{"encoder_arch": "vgg", "model": "image FSQ autoencoder", "dataset": "views of escape-time and Newton fractals", "train_examples": 72500, "image_size": 64, "crop_scale_min": 1, "horizontal_flip": true, "translate": 0.12, "bottleneck": "fsq", "downsampling_factor": 8, "encoder_norm": "batchnorm", "encoder_activation": "relu", "encoder_channel_attention": "se", "encoder_depths": [3, 3, 3], "encoder_kernel_size": 3, "encoder_stem": "deep", "encoder_widths": [48, 64, 96], "encoder_downsampling": "avg", "loss": "mse", "latent_channels": 6, "decoder_norm": "batchnorm", "decoder_activation": "silu", "decoder_widths": [32, 64, 96, 128], "decoder_blocks_per_level": 2, "decoder_block": "plain", "decoder_attention": false, "decoder_upsampling": "nearest_conv", "levels": 5, "init": "lecun_normal", "optimizer": "adamw", "lr": 0.0013, "beta1": 0.9, "beta2": 0.99, "eps": 1e-10, "grad_clip": 0.5, "steps": 24900, "batch_size": 128, "epochs": 44.0, "lr_schedule": "wsd_sqrt", "decay_fraction": 0.3, "final_lr_fraction": 0, "warmup_steps": 490, "weight_decay": 0.1}
Rows from block 5 of the encoder, named by matrix and row number. Each number is 128 + 32 x the weight over its row's rms, rounded and kept within 0 to 255. All counts start at 0. Numbers have three digits each. After the name is the row's rms in percent of the matrix's.
# conv: 3x3 conv (encoder.blocks.5.conv.weight, 64x64x3x3), inputs 63-63, a 3x3 kernel for each
conv.0 114:176113084099124203145097117
conv.1 106:119040092170225122182119137
conv.2 103:150104142092151105145132127
conv.3 111:137135088115218145130157107
conv.4 110:104051094108124182121138145
conv.5 112:127128145164255142147071138
conv.6 107:124185052077238203140075078
conv.7 090:128107136106106143130148139
conv.8 110:151195165140099053135110135
conv.9 109:088159113104087131123176200
conv.10 106:133081206162043054130203177
conv.11 095:166072187077141115158155121
conv.12 087:126179127126084123104132124
conv.13 092:102137126144128146105123132
conv.14 090:110173161143114041136161130
conv.15 106:118143041101151174134115110
conv.16 087:154142141101090115135133135
conv.17 107:101097177157140045094172110
conv.18 103:134177160148022027135170172
conv.19 092:111129124129115130135135110
conv.20 102:146228090054102169130092071
conv.21 092:148127136116132120132104125
conv.22 097:107042146124218157111108105
conv.23 092:109167113129167160125107137
conv.24 120:172159139096046114146155157
conv.25 088:124112127159126093155121131
conv.26 104:139203097112066153106123111
conv.27 082:123112135151159119134141125
conv.28 098:179180101034031143185162122
conv.29 102:104181176158084073120139153
conv.30 095:080089114160163113115152136
conv.31 103:067073156217223110075098137
conv.32 085:135143141096089129148148144
conv.33 100:099111111122202166155105117
conv.34 115:150084108087177208124101049
conv.35 083:166092144090132104156121132
conv.36 110:151083079101171192132116111
conv.37 108:137107205162090075126140145
conv.38 094:127105155132147115133120137
conv.39 107:067053148106149153161143126
conv.40 101:131135126135083114145134129
conv.41 085:108093109162164130140134132
conv.42 098:127117119080147150126135117
conv.43 107:101118099143067056098228150
conv.44 097:089134137149095128125140137
conv.45 091:132144121092139140121095132
conv.46 095:101148137181140129115117092
conv.47 093:138041068109206204141112057
conv.48 115:122165123111051155149199095
conv.49 086:118110138130127092129118140
conv.50 091:129119158126107113132136134
conv.51 096:131134102117153148117134138
conv.52 103:122133125174089107120121143
conv.53 116:072090070150228181085140111
conv.54 095:105211187149050070134156197
conv.55 105:140158148087164086120137157
conv.56 087:174151121145107079118128117
conv.57 107:132070150149198106105084154
conv.58 110:162139144128043099131103168
conv.59 088:103176072173112145113124142
conv.60 088:140110120120142163117118127
conv.61 114:116114128085086207126111156
conv.62 083:127137144121111136123125135
conv.63 107:126068121112128126111154119